From a checkpoint of a small self-supervised audio encoder (BEST-RQ).
Training: nadamw at rate 0.0011, batches of 64.
Rows from block 5 of a small self-supervised audio encoder (BEST-RQ), named by matrix and row number. Rows with one number within an expert belong to one neuron, the router's apart. Each number is 128 + 24 x the weight over its row's rms, rounded and kept within 0 to 255. All counts start at 0. After the name is the row's rms in percent of the matrix's.
Before each expert's rows are labels from the 100 clips, of 14976, where the router gives the expert most weight on average: "responds to" is what is common among them. Only what is clearly more common there than usual is listed. The data: telephone keypad tones over noise or synthetic speech. In brackets: how many of the 100, against the usual share in percent.
# router: slot weights (model.blocks.5.mlp.router.weight, 32x256), inputs 128-255
# up: expert up (model.blocks.5.mlp.up, 16x256x256), inputs 128-255
# down: expert down (model.blocks.5.mlp.down, 16x256x256, transposed), outputs 128-255

# expert 7
responds to: white noise (83 vs 17.3)
router.14 094 [105 118 155 132 137 120 122 137 123 145 139 115 135  83 103 129 154 151  98 127  63 100 188 131 112 159 142 122 115 113 107 123 142 113 117 119 135 154 148 122 179 200 143 121 127 124 106 158 116 143 109 149  82 104 142 141 175 151 153 114 127 129 114 119  91  98 117 143 115  93 125 111 171 145 140  95  92 107  83 153 135 165 116  78 163 107 112  97 157 120 134 102  85 144 107  97 124 166 125 154 141 112 205 152 123 131 110 104 136 134 153 129 122  79 112 124 125 134 125 121 154 143 141 158 133 140 172  91]
router.15 096 [168 122 109 111 130 157 143 154 118 135 147 166 117 140 108 134 137 126 113 103 113 168 180 183 132 158 132 170 146 115 119  89 118 129 110 133 141 199 131 119 151 127 136 131 139 135 132 128 139  93 110 120 118 163 160 129 173  91 167 119 146 142 107 128  86 108 109 173 118 171 129 123 130 127 128 100  99 133 128 147 129 149 133  73 116 149 129 132  89 124 115 100 103 146 128  63  85 139 132 137 135  97 128 167 125 142 144 111 119 134 127 147 115 108 162 104 139 130 168 129 126 152  90 143 103 117 130 167]
up.0 091 [135 180 112  83  86 126 112 130 128 121 139 125 126 126 127  94 123 126 126 105 123 147 130 113 126 111 115 103 130 148 164 151  99 125 139 140 118 107 126 138 108 128 140 158 122 139 133 118 129 117 213 144 131  70  67 131 104 113 127 131 130 142 166  52 130 127 149 119 129 125 128 124 124 184 113 123 133 129 127 150 130 123 141 117 106 153 167 156 128 167 144 171 129 132 121 125 124 124 127  89 133 104 128 118 134 103 126 139 129 148 123 127 141 129 123  39 128 141 125 133 121 100 157 124  88 141 135 163]
down.0 082 [158  95 126 115 130 139 100  79 129 194 116 136 170 102 109 138 117 133 130 135 169 170  86 127 117 131 177 121 125 127 126 105 122 158 108 136 104 131 104 149 131  94 133 151 110 133 161 128 147 123 121 139 124  40 135 139 121  73 128 127 123 124 131 105 136 117 127  88 129 115 122 132 127 130 124 142 126 126 134 131 109 118 127 169 148 158 131 151  98 137 126 157  88 142 118 125 108 114 130 121 131 132 134 112 136 134 130 130 142 122 155 118 168 146  63 185 135 104 110  99 130 122 136 121 119 170 136 164]
up.1 038 [127 126 126 123 126 128 127 126 108 128 134 128  65 129 127 127 124 111 129 127 127 131 138 126 126 124 111 127 129 127 127 132 125 127 129 128 138 128 130 130 112 127 127 153 126 129 133 125 130 127 127 128 128  35 129 137 127 130 129 130 150  65 129  86 149 125 129 126 127 184 129 127 104 131  82 127 129 152 129 129 128 129  91 129 129 127 127 130 129 187 130 152 130 169 127 127 101 127 129 128 129 127  62 127 130 127 150 129 128 130 127 128 126 126 129 125 127 140 130  80 128 129 132 127 126 129 127 118]
down.1 029 [128 128 128 128 128 134 129 128 128 128 129 215 128 128 128 129 128 128 128 128 129 128 127 127 129 128 125 154 128 127 128 129 128  79 128 128 129 128 128 128 127 128 128 129 129 212 128 128 128 178 128 128 128 128 128 128 128 128 128 128 129 128 127 129 114  44 129 127 135 128 128 128 130 128 137 128 129 128 128 128 128 128 198 131 128 155 128 128 128 128 128 129 120 128 129 128 133 127 125 245 127 128 127 127 108 128 128 129 128 158 128 129  63 142 129 128 129 156 127 112 128 128 128 128 128 127 128 128]
up.2 146 [224 127 132 129 128 180 129 163 153 133 122 121 125 143  91 152 126 131 137 128 166 117 106 149 155 130 128 128  91 130 131 111 125 142 129 106 113 128 113 119 128 112 161 127 147 129  93 122 117 142 119 126 125 112 123 187 158 120 133 120 113 127 131 152 130 132  86 128 126 100  90 135 131 127 136 138 128 134  95 120 131 128 129  78 158 157 115 126 104 148 117 141 130 153 126 127 128 132 139 127 127 132 200 135 124 130 163 120  98 117 142 144 130 115 122 168 110 131 127 111 126 129 116 126 125 135 192 140]
down.2 139 [122 146 121 154 124 144 134 132 127 116 133 173 130 150 134 131 125 154  70 101 127 140 114 153 153  92 138 128 132 127 114 142 158 132 135 169 128 129 126 130 107  89 127 140 200 129 129 125 178 129 109  98 141 129 122  73  95 191 127 126 197 126 110  93 130 117 134 130 115 196 130 121 125 129 102 150 126 125 161 127 127 128 150 133 148  95 127 127 155 127 110 112 127 112 117 127 126 131 117 146 101 145 128 105 130 132 192 145 116 126 128 153 173 105 125 129 119 128 166 128 122 128 130 134  78 128  78 120]
up.3 048 [128 128 107 128 126 128 127 122  87 255 131 128 128 128 128 128 126 128 128 128 127 128 128 128 128 127 144 103 128 128 128 129 119 128 145 128 141 126 128 129  76 128 128 128 102 129 128 125 128 128 128 128 128 127 129 128 128 127 128 128 128 128 245 128 129 128 128 101 127 127 127 128 128 128  55 128 127  91 128 128 128 128 143 126 128 128  87 128 172 128 128 129 190 158 123 159 128  48 128 130 128 128 127  91 117 128 158 129 128 130 123 128 133 128 128 127 128 129 128 128 127 127 128 128  66 128 128  80]
down.3 036 [129 111 128 128 128 143 134 128 129 128 126 129 128 129 125 128 128 128 128 123  33 128 124 128 139 128 104   6 129 128 129 128 127 129  91 234 128 135 128 136 127 128 126 128 132 129 128 130 128 128 128 127 128 128 127 126 114  71 128 128 130 127 128 128 128 128 128 116 128 128 129 128 128 129 158 129  86 161 129 128 128 128 118 128 130 156 128 105 128 127 117 233 128   0 136 129 107 129 109  83 132 118 128 145 124 128 156 123 128 131 128 128 111 180 128 141 118 128 128 147 127 127 169 129 128 129 128 128]
up.4 171 [ 97 168 133 128 137  96 128 123  62 103 110 163 125 130 146 101 128 127 122 152  83 128  73 126 138 126 128 107 129  98 192 128 125 123 113 124 136 127 190 107 137 137 130 130 125 126 142 133 147 131 130 120 129 148 133 138 114 133 108 134 126  94 146  78 161 101 166 132 126 130 130 132 125 124 128 133 190 174 122 139 131  86 115 147 140 136 129 127 117 101  77 148 149  90 177 121 142 124 106 127  36 138  57 120  96 131 114 140 126 128 176  93 125  93 164 122 143 104 131 125 131 146 118 134 140 164 126 126]
down.4 175 [114 120 131 134 107 135 132 119 125 128 114 127 136 128 142 133 145 141 148 130 151 134 107 133  40 135 132 148  92  82 133 112  94 130  93 117 134 135 133  82 136 125 118 130 126 136 172 100 128 142 122 127 105 107 127 106 144 131 107 130  91  92  75 151 130 103  88 100 128  80  56 129 164 133 126 168 129 126 131 157 103 153 152 146 137 100 126 129 133  85 158 147 161 132 142 130 114 140 140 142 136 111 136 124 112 128  75 123  34 145 148 128 140 115 106 144 167 131 128  91 144 104 127 166 106 113  99 132]

# expert 8
responds to: number of keys: 7 (51 vs 11.6); number of keys: 6 (35 vs 10.9)
router.16 093 [121 190 158 201 184 127 153 122  87 131 110 162 150 107 160 143 136 138 104  91 124  80 148 110 135 156 123  85 144 115 127 102 182 131 134 144 134 143  87 118 115 139 112 105 129 118 132 137  83 145 124  90  95 120 146 109 113 122 114 110 102  86 108 162  89 180 132 125 149 171 134 105 120 103 143 131 135 136 140 110 102 120 137 127  97 100 128 102 149 115  93  84  67 159 128 163 161 163 119 154 113 133 128 175 148  98 149 141 138 108 125 113 112 138 119 141 151 127  94 133 148 119 114 130 143  79 154 142]
router.17 100 [131 142 140 171 167 137 119 143 113 185 114 151 125 134 110 146 112 154 111 110 112 145 129 173 135 101 123  97 136  59 125 116 126 105 104 123  96 122  86 172 133  73 120 156 127 153 185 178 134 124 120 131 103 128 145 110 171 113 143 134 116 106 111 172  90 129 129 115 144 122 187 144 147 126 134 114  92 127 113 131 179 126 112 136 149 144 118 115  85 126 136 115 137 136 122 144 120 146 139 151 153 139 102 151 109 114 121 106 170 170  95  93 139  89 159 139 115 155 165 121 129 146 113 122  83 149 153 142]
up.0 035 [124 126 116 127 121 127 126 132  91 129 131 130 133 120 129 129 131 130 147 129 134 127 129 127  39 130 125 127 134 132 125 129  20 127 133 128 125 119 190 198 129 129 127 124 128 135 126 129 181 116 132 133 136 123 127 129  74 114 131 133 124 143 129 129 207 126 131 124 131 124 128 127 102 153   0 146 127 124 129 201 119 138 134 125 131 126 127 220 130 134 136 142 130 130 120 122 126 129 125 125 126 126 128 131 131 129 115 124 146 102 125 115 128 137 125 124 128 149 127 133 121 125 137 134 127 185 131 139]
down.0 037 [124 175 126 149 108 123 142 135 172 134 112 140 130 165 165 124 242 121 114 133  95 137  79 121 183 131 128 125 143 128 123 134 124 132 126  86 128 129 128 129 116 128 126 127 110 134 125 144 122  91 138 166 128 127 121 140 122 138 158  75 137 125 129 132 124 110 121 128 127 124 126 130 124 126 143 131 140 123  65 131 128 124 121 115 139 127 224 124 135 137 135 148 128 140 138  83 137 113 133 120 119 129 142 131 130  96 128 115 120 159 143 134 131 129 133 127 136 109 124 172 137 111 118 126 134 127 143  68]
up.1 028 [128 128  99 128 127 128 125 126 128 135 124  80 129 118 128 128  88 128 128 128 128 128 128 128 128 127 128  67 223 128 128 128 127 168 128 128 128  76 128 131 179 128 128 128 128 128  91 128 128 129 128 128 128 128 128 128 128 128 114 128 242 128 128 128 165 124 128  58 128 128 128 128 128 128 127 128 154 118 128 128 128 128 128 128  82 128 128 141 128 128 128 128 128 128 128 128 128 128 128 139 128 128 128 128 128 128 128 128 128 128 128 129 127 128 128 128 180 128 128 128 126 128 128 129 118 127 138 128]
down.1 025 [183 128 128 129 128 128 128 128 148 128 128 128 128 128 128 128 128 120 128 128 128 128 128 128 128 128 128 128 128 128 128 128 128 128 128 128 128 128 128 128 128 128 216 128 131 128 128 128 128 128 128 127 128 128 128 128 128 128 128 122 128 128 127 129 128 128 128 128 128 128 128 128 139 128 128 128 214 128 128  44 128 128 128 234 128 128 128 128 128 128 125 128 128 128 128 128 127 127 128 128 128 128 128  75 128 128 128 129 128 128 128 128 128 128  45 121 128 156 128 151 128   0 128  74 128 128 128 128]
up.2 052 [128 128 114 128 110 120 119 127 127 102 129 128 122 128 128 128 128  37 133 128 109 128 128 128 120 128 128 109 128 127 143 128 128 123 172 128 129 127 152 205 128 128 128 128 122 161 122 127 128 127 182 128 128 106 142 143 126 127 128 153 134 122 178 128 145  77 128 113 127  90 127 128 123 178 128 139 163 128 110 174 128 127  43  73 130 128 127 181 128 128 166 129 128 146 127 118 128 124 147 145 124 122 129 114 175 127 128 129  97 129 142 174 128 127 129 127  21 128 127 109  44 129 128 133 127 128 130 129]
down.2 044 [129 127 188 127 126 128 115 129 128 128 127 117 128  73 150 154 128 127 130 120 207 109 158 108 129 128 128 127 137 130 128 128 129 125 128 128 127 133 119 101 110 128  91 185 128 128 128 128 129 128 128 128 123 128 128 141 110 128 127 129 128 128 125 129 128 237 128 127 127 112  99 128 128 128 127 114 128 115 111 119 128 117 128 129 127 128 128 128 128 126 128 120 125 128 127   0 127  80 128 141 129  92 127 139 129 128 101 129 129 106 128 128 122 122  93 128 127 158 128 128 128  82 168 119 128 128 120 128]
up.3 115 [ 83 129 128 116 128 128 150 123  78 130 152 112  94 114 133 162 140 134 136 122  93 151 188 136 114 129 133 115 142 134  96 142 129 121 137 159 169 144 143 134 102 133 122 161 129 119 154 125 132 116 110 185 126 126 196 111 115  54 129 123 150 120 100 126 117 128 151 170 117 112 161 101 141 126 111 112 182  56 134 138 129  86 101 133 115 194 130 110 118  95 129 126 127 146 125  88 125 127 110  99 195 157  97 132 112 126 126 106 127 103 134 110 112 126 143 129 112 126 132  89 143 131 129 185 113 126 106  98]
down.3 127 [128 123 106  90 155 171 162 146 128 132 161 129 129 119 134 147 125 130 147 143 129 167  84  92 146  93 125 179 125 122 126 128  85 127  97 129 125 166 167 134 114 163 124 147 129 127 136 130 146 120 153 133 143 118 137 126 134  94 166 150 115 117 131 143  69 118 116 142 130 127 128 123 112  71 161 133 115 131 127  76 152 123 155 138 137 133 188 110 131 118 128 155 127 139 132 125  80 105 124 114 122 122 116 128 131 136 124 148 104 167  91 144 139 184 100 128 144 128 129 191 145  95 120 134 107 122 120 118]
up.4 024 [127 129 126 128 127 126 123 129  49 128 130 129 126 130 128 127 129 126 128 130 126 224 127 128 127 128 128 127 129 194 128  58 126 222 127 126 130 128 130 138 128 116 128 128  38 130 127 105 129 128 130 191 128 106 129 155 127 101 130 127 146 128 130  55 130 126 128 127 129 127 126 130 127 129  96 129 128 128 127 130 128 125 128  77 111 128  20 129 130 128 128 129 129 127 120 127 126 127 129 131 128 127 115 100 129 128 129 179 128 128 129 127  56 126 128  98 127 127  78 130 129 130 128 130 126 188 158 130]
down.4 024 [127 153 127 128 127 127 128 128 128 129 127 128 128 127 128 209  26 127 128 128 130 102 128 128 128 127 129 128 128 128 127 202 127 128 128 128 127 128 129 134 127 127 128 127 128 128 127 127 128 128 128 128  33 129 127 128 127 129 129 128 128 128 128 128 129 131 128 128 127 128 128 128 127 127 128 128 128 127 128 127 128 128 129 127  93 128 128 128 129 128 128 127 129 193 128 129 129 128 101 127 166 149 128 129 129 127 128 129 129 127 128 127   0 128 128 127 129 128 127 128 129 128 190 128 128 128 128 128]

# expert 13
responds to: mains hum (92 vs 17.7); quiet level (72 vs 28.7); number of keys: 1 (34 vs 10.9); number of keys: 2 (28 vs 10.9)
router.26 101 [135 128 118 111 154 119 132 185 124 118 124 143 152 115 148 104 135 124 167 149 120 124 129  85 157 132 155 143 130  83 149 132 132 107 103 144 107 123 159 133 121 137 110 100 130 120 152 148 140 148 137 101 102 117 134 114 133 127 113 112 103 112 147 125 103 116 128 139 111 122 136 142 123 130 166 170 101 141 150  91 128  70 149 148 117 134 149 138 138  99  87 146 118 121 126 169 129 128 110 161 147 118  98 150 198 131 182 139 194 106 135 161 114 126 133 114 119 127 137 132 142 127 142 110 162 137 135 185]
router.27 108 [152 150 145 138 154 132 140 148 128 137 102 141 128 143 119 109 171 158 123  87 141 127 150 176  97 138 133 146 110 151 115 154 131 167 118 128  96 160 121 107 138 109 147 175 120 125 153 130 158 111 150 140 124 145 127 142 128 150 132 139 111 157 151 134 102 127 151 109 120 125 165 136 130 126 126 149 103 172 134 156 112 148 151 141 127 122 117 154 107 139 160 136 128 104 123  95  54 164 173 144 166 144 135 146 124  95 150 119 123 176 127 122 154 114  90 140 115 107 175 134 125 115 148 112 123 143 114  98]
up.0 179 [125 128 110 127 137 102 128 132 128 104 172 120 141  90 153 146 113 128 154 134 132 113 126  94 130 162  82 121 134 144 128 127 136 131 127 139 149 134 124 138 121 130 118 114 131 131 168 139 166 138 124 128 148 118 186 127 107  66 131 143 129 144 101 102 128 101 129 128 153 109 132 110 129 144 113 134 130  84 133 106 127 126 149 131 146 127 161 144 133 121 128 134 127 144 134 135 136 136 104 138 161 128 143 130 156 132 112  69 138  98 129 142 169 132 128 167 131 137 133 131 146 104 153 128 134  44 121 136]
down.0 187 [140 154 127  94 133 129 131 141 130 115 104 160 131 126 128 150 135 148 147 124 153 132 129 141 111 169 124 131  75 160 118 113 135 134  74 103  88 145 129 172  95 126 174 130 142 113 138 144 129 128 129  92 169 145 135 133 129 126 125 102 134 151 122 152 128 121 125  65 133 137 145  84 159 161  97 130 128 119 129 126 127 158 173 140 130 168 118  92  97 137 129 124 134  97 108 163 137 128 130 144 157 122 129 121 130 119 115 129 117  68 118 117 129 128  81 192 126 171 134 105  91 132 175 127 118 137 107 127]
up.1 172 [128 135 144 129 148 123 132  47 103 113 126 127 142 126 129 128 128 142 155 131 104 109 118 111 130 133 105 144 129 166  92 131 134 141 119 137 186 130 100 128 105 132 115 106 179 103 122  84 119 168  91 123 168 124 172 104 122 102 195 129 128  84 125 135 134 166 121  94 129 140 105  88  94 115 145 139 129  63 120 111 133 122 144 140  98 130 139 125 105 118 111  58  69 129 141 133 137 149 124 143 123 133 129 137 142 136 135  73 179  76 120 146 134 134 124 163 130 148 107 133 133  78  85 124 132 150 131 111]
down.1 171 [131 135 143 133 113 135 111 120 118 123 103 108 128 122 140 117 130 115 128 116 102 142 136 155  93 173 138 153 143 145  67 112 134 129 141 145 120 121 111 132  95 125 146 184 129  66 130 135  85 105 186 127 141 129 126 133 102 124 152 141 133 120 111 125 128 149 126 123  73 117 130 121 123 104 134  87 126 128 174  87 137 155 147 105  75  70 110 107 127 109 124  76 117 158 140 126 178 131 129 161 139 115 126 148 102 123 129 137 137 130 128 109 108 154 127 141 146 120 141 149 117  94 143 125 115 136 110  65]
up.2 061 [128 129 129 129 114 127 126 123 128 128 127 129 129 128 129 128 129 128 129 127 118 131 131 131  50 127 129 128 176 100 126 127 127 159 128 128 127 127 131 252 129 128 112 129 128 130 128 127  28 128 129 128 129 128 186 129 129 127 128 127 129 127 129 128 189 127 128 127 126 128 113 129 130 129 127 129 129 128 128 129 128 128 128 127 129 127 128 128 127 101 128 129 127 129  72 127 127 127 128 146 127 128 116 128 126 127 128 129 127 128 127  95 128   0 129 127 128 127 127 128 127 128 128 136 128 127 225 131]
down.2 044 [126 255 125 125 127 148 130 128 129 132 160 128 124 129 127  45 127  84 127 127 129 127 125 129 128 128 130 126 129 127 128 129 130 128 126 129 130 126 130 131 126 127 125 197 129 126 128 125 128 130 130 130 129 128 128 134 126 126 128 154 129 128 129 129  96 132 127 131 127 126 133 131 125 127 127 122 132 128 131 127 130 125 115 127 130 132 128 125 127 131 129 129 134 128 131 125 131 197 126 130 130  54 128 131 132 129 128 151 127 130  88 126 128 128 127 127 131 122 127 128 129 131 128 130 127  74 131 130]
up.3 237 [171 131 140 134 138 132  96 109 130 125 111 177 130  85 111 153 128 112 123 136 139 112 121 116 131 166  98 152 124 144 127 103 124 136 120 127 131  80 112 104 104 128 120 105 141 143 131  81  56 160 134 131 150  68 140 123 111 120 141 121 104 127 124 133 131 143  94  72 128 153  86 127 104 103 133 124 142 121 125 131 118 125 130  92 114 138 130 126 106 126 116  69  73 154 127 147 125 146 122 131 132 108 154 131 126 126 131  45 130  95 123 127 160 129 127 142 141 153 129 131 127 100 111 126 131 151 182 126]
down.3 282 [148  75 152 134 137 130 177 154 124 126 100 107 130 127 126 132 134 181 154 164 139 145 127 147 104 143 159 154 117 175 116 116 108 122 126 117 130 109  81  80 110 112 130 113 170 124 153 125 117 168  87 146 146 116 128 128  97 147 147 139 135 124 126 152 104 137 125 118 114 130 117 148 112 101 127 133 144 124 180 120 127 172 177 115 210 131  83 107 126 113 129 115 155 129 140 132 155 128 135 149 137 110 136 120 121 136 122 130  93  95 125 120 130 123 103 155 128 156 115 100 114 128 124  95 135 119 117 115]
up.4 056 [114 128 128 128 128 127 127 127 128 195 104 127  35 176 128 128 128 129 129 128 128 129 129 127 128 127 129 128 128 128 128 128 128 127 154 128 129 128 128 128 128 128 194 129 122 136 129 128 128 148 128 150 117 127 129 129 127 148 128 170 128 103 127 163 128 127 128 128 128 172 128 128 128 128  41 128 128 128 104 129 128 128 128 128 129 128 128 128 129 130 129 128 129 128 128 128 152  91 128 128 128 127 128 185 126 128 127 128 127 127 128 128 119 128 129 117 156 128 128 135 128 128 128 128 128 129 123 128]
down.4 050 [127 130 122 127 124 128 128 136 128 128 209 127 126 130 128 127 128 189 128 129  22  64 128 127 127 130 127 127 128 129  84 125 128 129 127 127 128 128 129 129 128 127 128 128 128 128 128 129 126 127  97 127 128 128 128 128 127 187 107 128 128 129  57 129 161 129 127 128 130 128 127 129 128 127 128 130 128 124 128 128 127 129 126 128 128 141 127 128 127 129 185  59 128 127 130 128 129 129 129 127 128 130 129 139 128 197 131 127 128 128 128 128 126 128 128 129 129 128 129 130 128 128 128 127 128 127 128 128]

# expert 6
responds to: quiet level (100 vs 28.7); reverberation (72 vs 25.1); white noise (71 vs 17.3)
router.12 104 [140 149 132 152 148 159 103 113 132 131 117 163 112 156 142 146 140 136 103 134 123 126 198 122 143 117 134 142 115 117 175 131 130 136 117 132  96 119 170  79 172 144 177 145 113  82 135 116 123  85 114 130 127 128  93 119 146 129 112 140 148 107 156 101 137 131 121 137 145 168 147 127 164  95 132  98 123 140 127 122 146 181 168 169 151 127 141  85 105 100  96 124 127 142 144 169 125 142 144 131  99 159  89 132 154 141 146 169 114 108 123 112 123  79 129 115 109  87 132 123 166 138 122 115 135 111 115  88]
router.13 109 [145 132 128 143 128 126 134 180 145 109 177 158 149 119 143 128 171 150 105 106 169 122 167 172 132 124 134 143  94 136 149 111 144 112 118 113  86 107 168  67 150 109 164 135 156 143 151 168 164 100 124 152 168 105 134 136 107 143 110 146 122 132 116 141 107 153  98 144 123 139 135 138 128 111 127 120 107 143 128  96 137 160 175 112 171  88 142 143 153 158 137 124 109 164 145 141 139 157 119  98 123 128 116 134 135 166 172 131 137 103 162 151 135 163 110 118 122 115 148 130 157 109 175 110 145  96 160 145]
up.0 062 [129  88 126 129 127  89 127 126  95 128 129 128 129 119 130 130 126 127 129 130 126 129 129  85 128 129 126  49 130 129 127 126 126 129 171 129 128 126 126 171 130 127 129 148 126 155 129 110  70 106 130 130 153 126 194 105 128 126 126 130 129  83 130 136 130  82 148 126  52 124 129 126 127 130 126 130 130 126 130 129 130 129 130 126 129 133 130 127 128 150 126 130 129 130 129 125 129  55 160 130 130 128 126  59 126 128 126 126 126 129 129 129 130 126 129 127 127 127 130 111 132 128 129 130 130 127 130 130]
down.0 062 [129 127 129 129  89 128 127 126 126 127 129 227 127 130 128 127 128 128 138 129 127 127 127 127 127 129 128  80 128 128 133 116 130 127 159 129 129 130 127 127 147 129 126 129 129 127 127 127 127 127 128 126 130 130 129 130 129 149 128 129 133 129 129 124 130 127 130 129 126 128 128 127 129 128 128 127 130 128 126 126 127 129 125 128 129 130 127 130 202 130 194 146 126 130 130 130 130 127 130 131 126 128  84 127 164 130 196 130 128 244 129 110 126 209 128 127 129 129 126 130 127 129 221 127 129 129 127 127]
up.1 063 [127 124 128 129 133 128 133 122 125 128 118 129 126 135 126 129 127 127 129 128  90 131 130 129 128 130 127 132 131 123 118 128  20 133 130 132 130 121 130 133 129 129 129 131 127 130  90 126 126 128 128 133 129 126 130 120 131 128 134 129 129 129 127 128 198 129 128 128 121 132 136 149 127 137  98 132 132 118 112 129 137 139 125  29 162 134 128 130 128 126 128 128 123 131 128 131 129 123 127 128 109   0 127 125 124 127 128 147  69 127 177  91 122  78 129 122 128 123 126 122 129 128 128 128 128 130 130 128]
down.1 067 [122 129 129 128 133 128 126 127 130 117 126 135 131 130 127 128 127 108 128 127 126 135 128  60 123 125 130 134  56 200 126 142 129 130 128 119 128 128 128 130 136 127 128 149 124 128 127 138 134 126 132 127 120   2 130 125 124 124 128 132 127 128 128 118 128 127  71 126 123 125 129 126 125 130 124 128 128 122 128 125 132 252 132 128 127 121 131  25 128 137  79 128 129 135 128 127 168 128 126 178 128 127 121 125 129  92 132 128 128 137 136 122 128 129 127 122 136 127 122 128 130 128 133 128 125 126 128 129]
up.2 052 [127 128 129 132 132 131 126 126 126 128 122 133 125 209 134 133 127 119  47 126 129 129 216 127 126 135 112 128 130 130 129 147 128 128 255 126 129 126 127 201 168 131 130 128 125 130 127  61 122 124 128 131 128 112 235 124 127 116 125 121 126 127 130 129 126 131 129 128 123 105 130 125 127 124 128 133 131 132 141 137 133 125 129 104 127 125 130 123 142 125 121 129 121 130  65 121 127 125 206 135 104  77 122 130 124 112 132 129 121 127 122 134 131 124 129 125 133 129 125 120  98 125 119 127 124 128 191 125]
down.2 062 [128 120 130 131 122 123 192 128 131 131 117 125 133 138 124 128 120 136 126 123 132 129 135 132 131 128 106 133 135 127 126 124 136 128  72 154 128 129 123 139 133 120 133 130 132 131 131 129 132 130 129 123 117 119 131 133 132 133 127 132  87 174 133 133 126 125 168 130 130 118 129 130 136 133 120 124  93 163 130 130 123 129 130 214 161 132 131 120  82 130 149 136 126 132 113 121 131 122 163 121 126 132 145 140 229  84 184 121 132 136 112 137  88 129 129 120 174 130 136 126 128 136 133 119 131 131 134 124]
up.3 063 [128 130 128 129 128 128 128 126 128 128 126 128 128  96 127 127 128 128 128 128 128 224 100 128 128 128 128 127 136 127 128 128 120 121 128 128 128 127 128 128  53 128 127  82 128 208 128 128 128 132 138 127 126 128 128 114 129 127 129 127 129 127 157 128 133 127 128  35 127 128 128 129 127 131 128 129 135 128 128 133 255 128   0  97  30 128 114 128 128 128 128 128 128 128 128 128 122 127 128 130 126 128 128 127 128 108 128 128 128 128 128 128 127 127 158 128 128 129 128 128 128 128 128 128 128 128 208 128]
down.3 057 [129 127 137 127 129  61 128 129 129 125 130 237 148 127 135 116 126 126 125 138 116 128 128 127  94 127 125 126 126 128 125 131 139 128 136 128  20 122 128 131 128 129 129 128 127 128 151 128 128 140 128 130 130 128 128 119 128  45 128 128 130 128 128 180 128 217 129 132 128 121 128 127 124 128  45 125  79 135 127 128 129 128 129 125 128 128 126 133 129 124 128 129 174 128 137 128 132 129  96 135 128 127 126 129 128 126 127 131 128 119   0 128 129 127 109 128 128 127 128 133 128 129 156 131 130 124 126 121]
up.4 270 [109 109 190 136 149 156 137 128  89 127  74 144 106 149 117 189 118 139 126  80 117 176 134 137 131 138 127 151  98 132 126 156 163 146 123 129 120 136 112 113 127 146 136 182 134 127 130 131 173 114 110 137 114 134 137 100 118 113 120 133 134 114 120  43 116 128 139 109 115 136 132  90 138 120 127 129 180 136 136 123 132 117 119 139 113 129 128  86 112 132  95 104 119 122 142 132 119 130 128 121 140 137 123 126  84 134 153 142  69 141 123 138 149 103 111 147 140 125 114  78  43 127 120 154  97 168 120  61]
down.4 315 [179 120 131 138 126 104 150  81  94 113 160 111 115 137 130 127 161 174 104 132 102 123 116 193 126  87 128 100 112 142 126  99  88 127 125 108 128 125 121 144 173  97 145 109 211  91 151 130 109 108  96 120 134 121 108 194 138 121 129 180 159 130 145 128 127 145 127 123 129 126  86 129 129 142 140 124 160 128 114 114  91 136 129 148 131 130  77 176 130 144 150 108 128 142 115 142 133 155 133 121 123 144 134 116 109 178 123  84 125 108 113 134 117 129 128 127 111 156 145 129 105 155 149  77 121 104 139  81]